Weights of a small masked spectrogram model: encoder arch vit, batches of 64.
Rows from block 7 of the encoder of a small masked spectrogram model, named by matrix and row number. Rows with one number belong to one neuron. Each number is 128 + 24 x the weight over its row's rms, rounded and kept within 0 to 255. All counts start at 0. After the name is the row's rms in percent of the matrix's.
After each neuron's rows are labels from the 100 clips, of 14976, where the neuron reaches its highest value: "loudest" is the band of the loudest frequency at the time of the peak. Only what is clearly more common there than usual is listed. The data: simulated sounds of rotating machines with and without faults. In brackets: how many of the 100, against the usual share in percent.
# fc1: MLP up (encoder.blocks.7.mlp.fc1.weight, 768x256), inputs 86-171
# fc2: MLP down (encoder.blocks.7.mlp.fc2.weight, 256x768, transposed), outputs 86-171

fc1.716 084 [149 107 160 131 133 125 121 123 129 114 165 115  90 172 140 130 108 128 136 126 156 125 152  99 155  96 121 121 130 148 116 131 115 127 130 104 174 107 131 130 100  99 100 162 134 112 107 151 121 209  97 138 140 136 144 108  97 169 150 169 168 120 115 119 146 132 120 125 125 132 106 152 132 124 139 143 126 148 123 122 134 130 116  80 133 117]
fc2.716 092 [150 158 146 106 131 104  95  87  62 169 162 102 146 119 113 157 150 133 140 128 113 154 129 105 126 110  86  97 152  91 144 134 136 105 154 145 153 119 135 131 125 127 163 113 135 106 139 120 109 123 116  97 161 134 135 137 129 169 147 127 123 147 115  60 114 121 142 101 128 152 100 124 104 100  98 151 125 151  94 138 138 168 124 109 162 153]
loudest: 500 to 1000 Hz (34 vs 14.2)

fc1.137 068 [136 125 120 163 132 149 127 128 115 126 136 174 126 142 133 156  84 134 127 114 159 101 100 119 120 118 104 172  88 134 113 135 149 121 135 111 141 144 119 127 159 144  88  91 138 123 153 164 139 116 135 182 130 151 107 180 149 142 116 119 120  69 114 148 162 107 103 138 119 169 128 119 136 145 127 129 153  97  88  98 135 183 143 145 125 144]
fc2.137 077 [142 127 118 163 141 159 154 125 128 142 148 126 127 138 138 143  98 122 122  96 104 119 140 143 144 140 134 148 103 128 122 139 146  92 133 127 165 120 102 123 120 125 122 119 101 134 146 175 139 113 114 110 114 165 150 251  94 110 140 112 123 100  90  99 177 126 155 117 150 152 122 171 131 144  96 108 138 146 102  85 137 151 135 135 115 132]
loudest: 2000 to 4000 Hz (29 vs 11.6)

fc1.39 075 [ 86 131  90 133 110 121 128 118  90 122 147 107 128 117 113 144 158 125 153 138 122 138 125  85 136 162 133 133 141  85 134 167 127 141 142 105 119 136 127 197 127  86 137 107 150 154  84 128 161 165 163 134 116 105 154 146 154  88  78 140 175 119  91 105 150 137 128  97  77 154 141 151 123 135 192 138 127 108 149 102 121 113 143  83 138 131]
fc2.39 070 [163 146  99 134 159 121 179 125 145  99 125 152 108 119 143 106 103 126 109 126 107 100 108 147 125 108 138 112 161  90  93 153 148 126 119 127 140 135 148 127 149 137 157 139 138 106 188 168 135 130 106 154 127 173 142 108 133 137  67 143 159  88 122 167 107 104 108 160 149  82 119 107 168  89 139 115  99 127  92 146 138 131 113 133 185 114]
loudest: 4000 to 8000 Hz (31 vs 5.2)

fc1.255 109 [132 190 112 104 141 114 128 130 113  84 129 140 154 116  91 153 177  84 127 131 121 110 135 126 161 147  96 131 122 157 185 134 100 110 128 182 121 156 151 151 122 190 129 133 156 137  89  89 123 129  99  94 137 133 114 129 105  91 101 134 151 112 131 115 143 149 147 109 142 146 131 126 155 133 128  99  84 167 130 143 129 103 105 114 120 165]
fc2.255 106 [123 118 126 145 145 124  95 131 143 118 153 129 117 145 114  70 133 119 108 165 133 124 110 128 116 146 156 135 148 122 154 129 134 107 115 108 141 117 127 158 172 110 178 141 111 127  94 118 116 128 111 136 120 129  88  86 141 124 165 131 149 100 179 113 154 124  73 112 139 167  98 134 121 171 150 144 117 125 178  98 130 120 109  86 107 118]
loudest: 250 to 500 Hz (40 vs 11.6)

fc1.695 096 [151 137 127 154 140 126 147 100 138 127 137 129  95 125 108  93 103 110 150 136  94  98 142 112 118 103 151 159 160 145 130  96 111  98 111 105 128 116 163 136  59 113 151 112 133 186 108 199 139 117 139 127 128 155  92 110 146 111 124 107  99 116 134 103 143 127 148 118 145 104 121 152 103 128 123 159 105 128 125 129  82 115 125 158 150  98]
fc2.695 104 [128  78 137  93  80 132 118 148 151 127 140 145 164 125 119 134 130 147  87 106 132 135 118 158 128 140 146 129  76 149 119 138 159 153 163 136 115 119  92 134 163  98 112 169  99  70 138  65 103 137 115 127 121 109 109 135 131 120 139 152 166 136 172 166 148 134 123 114 130 155 141 115 159 135 143 134 149 111 131 111  94 137 153  89  91 147]
loudest: 1000 to 2000 Hz (44 vs 16)

fc1.2 102 [139 148 134 178 150  64 156 141 104 134 125 102  98 144 107 118 141 129 180 152 123  94 158 148 153 192 119 112  95 129 128 120  88 144 137 118 122 143 169 118 119 140 125 135 105 100 169 108 119 151 142 132 125 133 114 121 187 122 165 124 138  92 131 138  79 140 104 129 120 119 117 159 107 111 121 110 139 146 145 147  69 129 134 164  90 171]
fc2.2 105 [138 123 115 117 161 159  83 118 103 137 140 182 127  95 151 163 104 131  89  91 115 109  78 131 133 120 112 126 133 146 132 106 112 125 122 148 107 103 125 129 120 100 110 108 141 157 169 134 156 138 113 130 129  97  81 143 135 144 117 145 116 146  87 149 148 153 132 104 168  75 143 153 102 110  93 158  92  92 123 167 138 135 136 109 140  87]
loudest: 500 to 1000 Hz (42 vs 14.2)

fc1.246 091 [ 76 137 157 113  93 121 139 107 129  89 129 113 106 131 114 103 133 134 164 132 141 112 102 136  75 130 115 125 120 128  92 105 171 148 113 167 136  71 119 125 124 118 129 101 143 129 136 134 140 106 183 129 161 143 112  94 125 138 155 144 172 101 149 139  85 111 116 159 103 134 127  97 103 133 121 106 131 139  87 117 131 121 148 137 129 113]
fc2.246 108 [157 129  69 164 195 117 109 171 142 122 120 127 137 146 146 126 119 137 100 129 125 136 118 142 128  97 128  89 150 124 148 122  78  95 138 124 117 151 135 123 108 126 116 157 114 112 124 152 108 132 111 136 105  89 129 136 121 115 124 130  84 170 122 132 184 151 104 118 140 187 164 107 202 143 144 148  92 146 129 123  93 174 116 106 176 128]
loudest: 1000 to 2000 Hz (43 vs 16)

fc1.151 071 [144 196 153 147 146 116  91 108 124 161 119 155 119 145 112 147 114 112 157  87 113  94 148 136 119 132 120 154 160 142 132 163 180  85 106 150 117  98  89 129 158 135 129 101  87 114  75 177 155  97 127 115 116 114 131 136 109 117  95 119 127 129 110 161 126 135 122 135 136 126 127 130 116 173  79 151 131  89 115 135  97 136  97 141 118  83]
fc2.151 076 [153 155  83 142 151 136 159 136 104 150 150 110 122 134 138 110 103 132 159 126 161 128 108 135 125 143 118 132 123 148 135 202  86 122 142 109 157 146 140 133 121 175 104 122 145 141 124 165 123 118 136 146  92 140 102  79 156 143 133 173 151 152  70  90 115 120 156 145 140 146 141 116 122 113 117 105 122 129 113 141 184 137  61 115 146 117]
loudest: 4000 to 8000 Hz (29 vs 5.2)

fc1.537 100 [105 163 157 106 181 145 112 130 126 126 153 124 145 136 119 132 114 114 143 127  74 134 156 154 138 133 103 126 168 115 125 166 111  93 142 145 151 101 127 134 173 105 131  95 123  97 120 113 122 148 104  95 109 145 135 186 136 129 155 101 122 122 129 139 151 154 135 105 118 157 159 104 124 122 136 112  98 112 158 125 127 163 161 134 119 127]
fc2.537 108 [142 115 131 100  32 100 113 140 127 114 150 151 132 142 124 124 200 138 140 135 153  91  79 117 106 134 156 140 102 136  85  96 131 161 109 129 105  98 138 129  98 131 107 119 124 154 134 123 146 104 131 146 148 105 112  66 160 129  85 162 151 110 122 134 123  99 139 151 165 139 102 126 108 141 128 159 116 153 115 151 129  93  86 126  70 133]
loudest: 1000 to 2000 Hz (37 vs 16)

fc1.165 062 [151 157 170 137 126 127 146  95 130 113 114 134  86 152 160 128  81  91 139 116 117 116 163 122 139 170 133 141 104 119 134 132  97  89 128 108 151 141 152  92 119 125 120 129 139  95 139 123 143 154  87 164 114 152 169 111 143 127 132 148 116 164 136  96 115 178 157 170 140 128  91 148 100 151 155 132 154 108 165  99 133 139 137 133 108  94]
fc2.165 078 [142 165 147 116 115 176 158  67 112 157 109 118 119 141 136 123 160 115 195 136  92 113 145 135 125 145 121 135 127 158 149 148 109 132 148 147 177 163 147 123 157 155 120  96 165 153 125 158 155 141 117 119 129 131 156 112 109 106 103  99  99 174 130 111 133 153 140 122 129 131  98 152 114 120 109 105 114 106 138 121 131 139 133 152 130  98]
loudest: 1000 to 2000 Hz (46 vs 16); 500 to 1000 Hz (38 vs 14.2)

fc1.314 133 [121 122 118 169 128 130 109 158 137 141 139 142 107 122 130 135  69 101 124  91 105 140 121 129 127  61 100 116 108  96  87 107 116 139 168 130 147 147 128 149 126 138 137 150 154 128 132 104 146 127 102 140 165 140 107 104 140 191 137 113  96  88 129 124 116 110 128 124  95 143 131 112 120  74 152 125 153 115 115 125  84 118 127 123 108 161]
fc2.314 131 [120 139 153  93  89  97 127 174 144 140 135 126 137 164 112 137 145 144 132 143 137 135 128 106 145 142  99 145 170  99 193 157 203 109 117 111 122 154 131 136  95 105 128 125 106 154 146 164 134 122 110 116 107 169 112 138 169  86 120 159 147 160 118 112 154 125 152 111 133 103 143 153  99 199 140 135 125 114 153 136 133 122 108  82 153 108]
loudest: 2000 to 4000 Hz (46 vs 11.6)

fc1.61 100 [139 117 132 138 134  63 143 129 138 136  87 156 141 166 122 121  88 119 127 133 122 163 122 196 137 125 123 156 107 140 131 183 140  86  98 134 144 126  98 108 128 116 140 147 124 128 136 152 132 146 131 142  93 134 208 138 149  94 128 128 143 173 123 122 146 118 142 130 154 157 146 145 117 130 108 156 176 128 103 117 168 127 139 159 151 118]
fc2.61 099 [114 156 124 109 139 102  96 130 135 124  99 115 107 136 159 144 150 152 128 149  67 128 126 134 122 172 105 137 130 148 139 169 125  98 116 135 153 133 138 149 115 130 118 166 130 135  85 147 103 152 151 107 159 117  94  92 133 111 109 134 176 163 155 149  99 107 104  85 119 140 163 123 153 108 128 142 129 157 115 136 117 144 152 112 132 139]
loudest: 2000 to 4000 Hz (44 vs 11.6)

fc1.134 090 [ 99 153 129 141 134 146 147 162 154 141 147 168 113 163 146 137 105  89 118 137 134  99  82 154 115  87 147 144 146 132 131 165 142 136 176  65 152 166 138 117 101 129 148 147  96 128 127 178 142  96  90 144 132 148 155  90 149 104  74 139 115  96 136 115 151 105 121 135 141 142 140 147 142 147 102 129 125 137 126 131  95 117 139 119 138 138]
fc2.134 089 [134 122 121 113 108 136 120 112 142 113 177 150 140 137 105 101 121 150 132 120 110 112 158 100 136 140 127 111 131  79 110  79 142 114  91 139 123 117 108 144 153 122 158 200  92  79 118  93 118 128 117 101 152  93 131 116 109 136 128 119 127 107 129  94  83 170  95 109 139 172 120 113 150 118 152 133 126 165 144 106 117 150 101 126 150 108]
loudest: 500 to 1000 Hz (35 vs 14.2)

fc1.25 150 [120 134 150 148 128  59 138 137  87 117  99 200 132 138  80 132 102 129 123 119 142 104 117  92 154  88 132 135 124 162 172 151 126 134 103 127 135 107 150 113 155 158 136 114 102 167 132 127 104 147 151 172 155 116 131 139 180 139 150 131  90 119 152 108 154 130 135 116 112 179 152 144 134  59 127 125  97  88 103 172 133 129 116 147 110 118]
fc2.25 119 [134 123 145 156 152  69 179  69 130 144  90 154 110 137 107 103  84 141 101 133 129 122 144 127  98 156  87 142 105 135 146 150 123 121 130 129 132 110 114  83 159 149 111 128 109 122 125 128  58 114 119 107 146 128 100 147 148 141 129 110 148 103 177 121 121 155 122 116 111 172 136 116 138 110  87  75  93  92 131 147 132 119 113 151 122 117]
loudest: 2000 to 4000 Hz (78 vs 11.6)

fc1.571 089 [137 143 140 136 158 105 107  93 135 144 133 141 157 129 151 107 146 121 125 177 134 105  74 136 111 121 123 146  95 104 131 147 143  99 119 157 118 139 131 139 130 143 144 164 162 124 114  97 106 148 138 116 165 115 177 151 102  80 119 177  94 167  90 143 142 144 132 139 151 168 156 125 156 124  91 169 152 141 115 125 159 152 116 147 153 112]
fc2.571 093 [ 95  95 106 163 114 153 115 107 149 111 115 144 116 146 119 124 182 140 144 113 104 127 180 143 148 124 116 155 116 134 146 140  99 118 124 123 173 113 147 144 114 126 118 144 118 126 115  97 128 103 110 108 126 136 178 107 144  74 127 116 147 140 136 143 149  95 114  76 108 131 172 109  82 129 142  70 146 124 162 110 149 122 124  90 154 162]
loudest: 2000 to 4000 Hz (30 vs 11.6)

fc1.140 073 [127 131  85 115 148 105 109 136 127 151 108  99 137 121 145 112 115 161 159 106 164 137 121 129 115 130 140 123 139 133 131 201 123 141 104 144 116 182 183 136 138 138 150 106 123  99 115  93 178  90 114 155  83 141 145 129 191  90 140 149 121  91 135 112 100 133 156 136 113 127 146 133  94 144  93 132 160 152 133 102 126 110 132 141 103 139]
fc2.140 074 [168 141 103 114 140 116 147 100 125 123 150 191 147  97 111 127 107 156 102 137 161 152 141 157 125  95 135 136 150 148 109 123  98 157  90 185 143 182  99 110 182 126 144 116 146 167 106 119 170  79 121 150 136  90 162 109 107 110 144 122 124 106 117 119 124 153 131  87 100  98 138 109 128  99  98 106  96 135 141 127 114 129 158 115 100  93]
loudest: 500 to 1000 Hz (39 vs 14.2)

fc1.135 077 [124  94 134 170 112 120 134 141 140 125 115 108 143  95 137 107  40 106 138 155 121 133 111 165 137 150 129  96 132 123  95 162 161 142 148 113  99 116 116 146 129  96  73  87 155 102 124 152 139 150 135 152 120 164 144 168  97 134 140 172 139 171 136  93 132 119 120 131 135  96 152  80 181 129 108 150 107  94 100 109 135 149 126 117 128 163]
fc2.135 079 [132 107  62 169 164 121 121 121 141 118 139 148 111 175 115 142 134 156 126  85 146 124  96 113 143 105  99 172 140 116 155 137 102 135 128 170 135 120 130 118 134 143  99 124 162 140 130 143 162 138 113  90 153 111  75  96 117 106 161 138  99 103 132 127 145  91 141 128 113 123 100 169 106 159 129 131 137 154 122 129 119 124  82 153 134 104]
loudest: 250 to 500 Hz (30 vs 11.6)

fc1.169 087 [138 127 115 162 143 125 143  77  94 126 134 153 144 164 164 145  74 104 127 150 127 143 118 100 111 175 159 138  99 154 111 121 165  93 162 121 126 130 135 187 140 108 121 147 120 116 134 144 128 137 127 130 137 137 113  95 128 144 109 138 138 118 123 132 110 100 115 135 112 104 138 111 148 117 126 156 140 135 146 113 138 148 152 135  98 116]
fc2.169 101 [112 150 116 126 142 133 174 145 154 155 115 116  90 117 125 157 139  94 148 120 128 122 115 151 108 137 137  75 109 165 103 131 122 122 148 120 134 158 104 126  95 135 118  86 174 114 142 116 141 122 104 123 121 148 169 120 168 166 125 169 109 180 168 142  86 156 132 108 133 128 169 145 110 130 142 140 134 159 141 173 125 112 121  86 101 175]
loudest: 4000 to 8000 Hz (35 vs 5.2)

fc1.656 103 [129 115  92 158  95 167 126 141 103 162 136 148 136 156 133 120 124 124 141 153 163 118 117 147  85 102  92 128 154 122  95 193 130 122 161 155  90 175 148  96 124 160 107 144 140 145 104 121 154 115 133 116 144  95 138 120 121  97  98 140 133 106 149 124 125 117 130 137 139 162 140 131 136  89 102 112 141 104 146 111 140 125 115 134 113 162]
fc2.656 095 [117 165 106 129  98 155 136  87  64 108 133 128 112 123 142 111 113 139 144 118 180  83 153  86 128 101 121 131 110 120 105 156 127 119 118 127 155 114 110 139 130 135 130 112  93 109  98 142 144  84 120 161 131 130 133  99  90 118 148 161 124 101  79 117 106 128 126 137 147 102  79 146 142 121 106 107 161 125 137 135 129  89 102  96 118 142]
loudest: 500 to 1000 Hz (36 vs 14.2)

fc1.416 117 [108 108  87 142 103  98 152 134 160 133 174 139 136 157 132  96 125  83  99 177 106 149 170 156 114 121 101 108 121 139 171 109 153 122 106 150 132 142 138 139 117 138 139 118 117 122 131 110 104 180 117 125 129 127 144 147 113 129 130 144  87 114 115  84 127 175 133 107 113 119 132  80 153 158 122 146 111 128 114 135 146 140 152 123 141 121]
fc2.416 114 [165 102 166  92 157 130  76 138  96 119 124 132 123  91 162 132 130 187 157  68 133 124  96 109 170 108 125 152 132 117  95 136 106 120 141 124 161  86 103 146 164 110 135 153 116 112 106 132 152 105 152 121 171 111 109 113 112 117 152 132 165 128 122 145 125  73 143 112 124 134 120 185 117 106 143 146 143 164 143 136 126 130  76 175 116 115]
loudest: 500 to 1000 Hz (48 vs 14.2)

fc1.466 101 [165 154 117 129 133 109 129 150 111 157  97 118 128  79 136 142 128 144 117 181 134  93 138 119  96 128 113 178  77 152 132 122 127 125 135 128  85 166 138 120 150 146  98 117 107 166 129 118 125 128 125 140 110 111  73 134 130 130 130  91 143  49 123 118 145 110 134 116  96 141 167 118 142 145 148 143 151  96 105 117 143  93 104 172 115 106]
fc2.466 102 [154 110  92  86 192 167 112 152 113 136 125 130 158 142 177 163 140 109 133 110 135 107 130  95 142 109 110 110 126 126 136 164 127 127 130 107 146  82 154 133 109 142 107  70 137 161 169 134 136 132 142 123 130 156 199 149 115 138 142 143 106  89 100 120 144 129 140 134 138 121 109 155  81 128 128 152 114 130 165 155 120  94  99  99 111 126]
loudest: 2000 to 4000 Hz (29 vs 11.6)

fc1.619 074 [101 138 165 113 151 112 133 182 123 134 151 131 105 110 146 130 127 148 101 124 145 119 127 115 123 108 111  75 143 125 117 121 153 101 138 159 103  94 135 142 134 129 122 137 155 139 148 145 118 124 141  97 140 141 155  85 124 140 134 113 117 126 167 194 149  93  84 121 122 127 144 122 165 119 162 139 203 132 106 133 122 100 155 105 133 125]
fc2.619 080 [147 132  95 141 153 152 176 150 127 176 136 162 141  97 106 131  89 116 155 121 166 133 124 130 123 127 101 135 117 126 168 137 129 158 157  96 170 145 103 119 143 147 115 166 160 111  94 144  78 111 127 132 157 177 150 106 140 172 133 128 120 172  80  80 112 117 154 118 138 135 132 163 141 156 105  97 121 123 129  94 158 109 151 139 201 166]
loudest: 250 to 500 Hz (40 vs 11.6)

fc1.253 086 [127 142 142 130 122 110 149 130 123 104 118  96 120 136 126 118  46 140 135 123 113 134 150 139 129 153 162 113 176 122 108 129 126 150 138  90 164 128 145 138 143 129 125  83 142 101 123 157 147 141 116 159 163 125 133 163 156 122 120 132 126 138  95  79 115 110 115 100 100 127 143 117 141 138 101 148 111 160 134 138 143 150 121  85 158 157]
fc2.253 093 [133 110 104 150 141 146 128 152 170 139 118 100 116 146 111 119 130 133 114 153 125 126  77 131 132 130 116 135 123 132 121 131 126 131 120 155 121 129  89 135 111 129  92 162 150 132 115 121 171 142 138 120 128  94  73 113 129 109 120 104 118 127 123  82 171 160 123 146 142 129 112 125 151 141 140 116 129 117  97 141  87 154 129 174 122 118]
loudest: 250 to 500 Hz (35 vs 11.6)

fc1.427 071 [135 131  99 132 149 103 131 144 156 115 119 132 128 122 144 145 165 126  88 100 109  97 104 122  99 129 138 137 161 144 111 124 125 115 141 137 142 120 140 115 132 135 116 124 147  97 122 179 119 120 129 121 162 158 116 127 111 143 140 106 132 141 130 156 123 123 149 159 110 204 145 143 105 108 109 114  95 115 115  88 117 128 123  93 120 137]
fc2.427 090 [149 136 100 123 112 130 146 125 129  97 147 141 115 115 104 128 119 153 163 135 142 142 132 138 126 106 102 154 146 150 177 149  95 123 114 127 124 107 110 113 104 159 168 106 110  93 128 189 102  87  92 171  98 149  89 118 164 142  98 113 158 134 115  93 127 132 130 138 115 145 136 149 149 111 165 129 129 117 119 108 153 104  99 112 141 123]
loudest: 1000 to 2000 Hz (42 vs 16)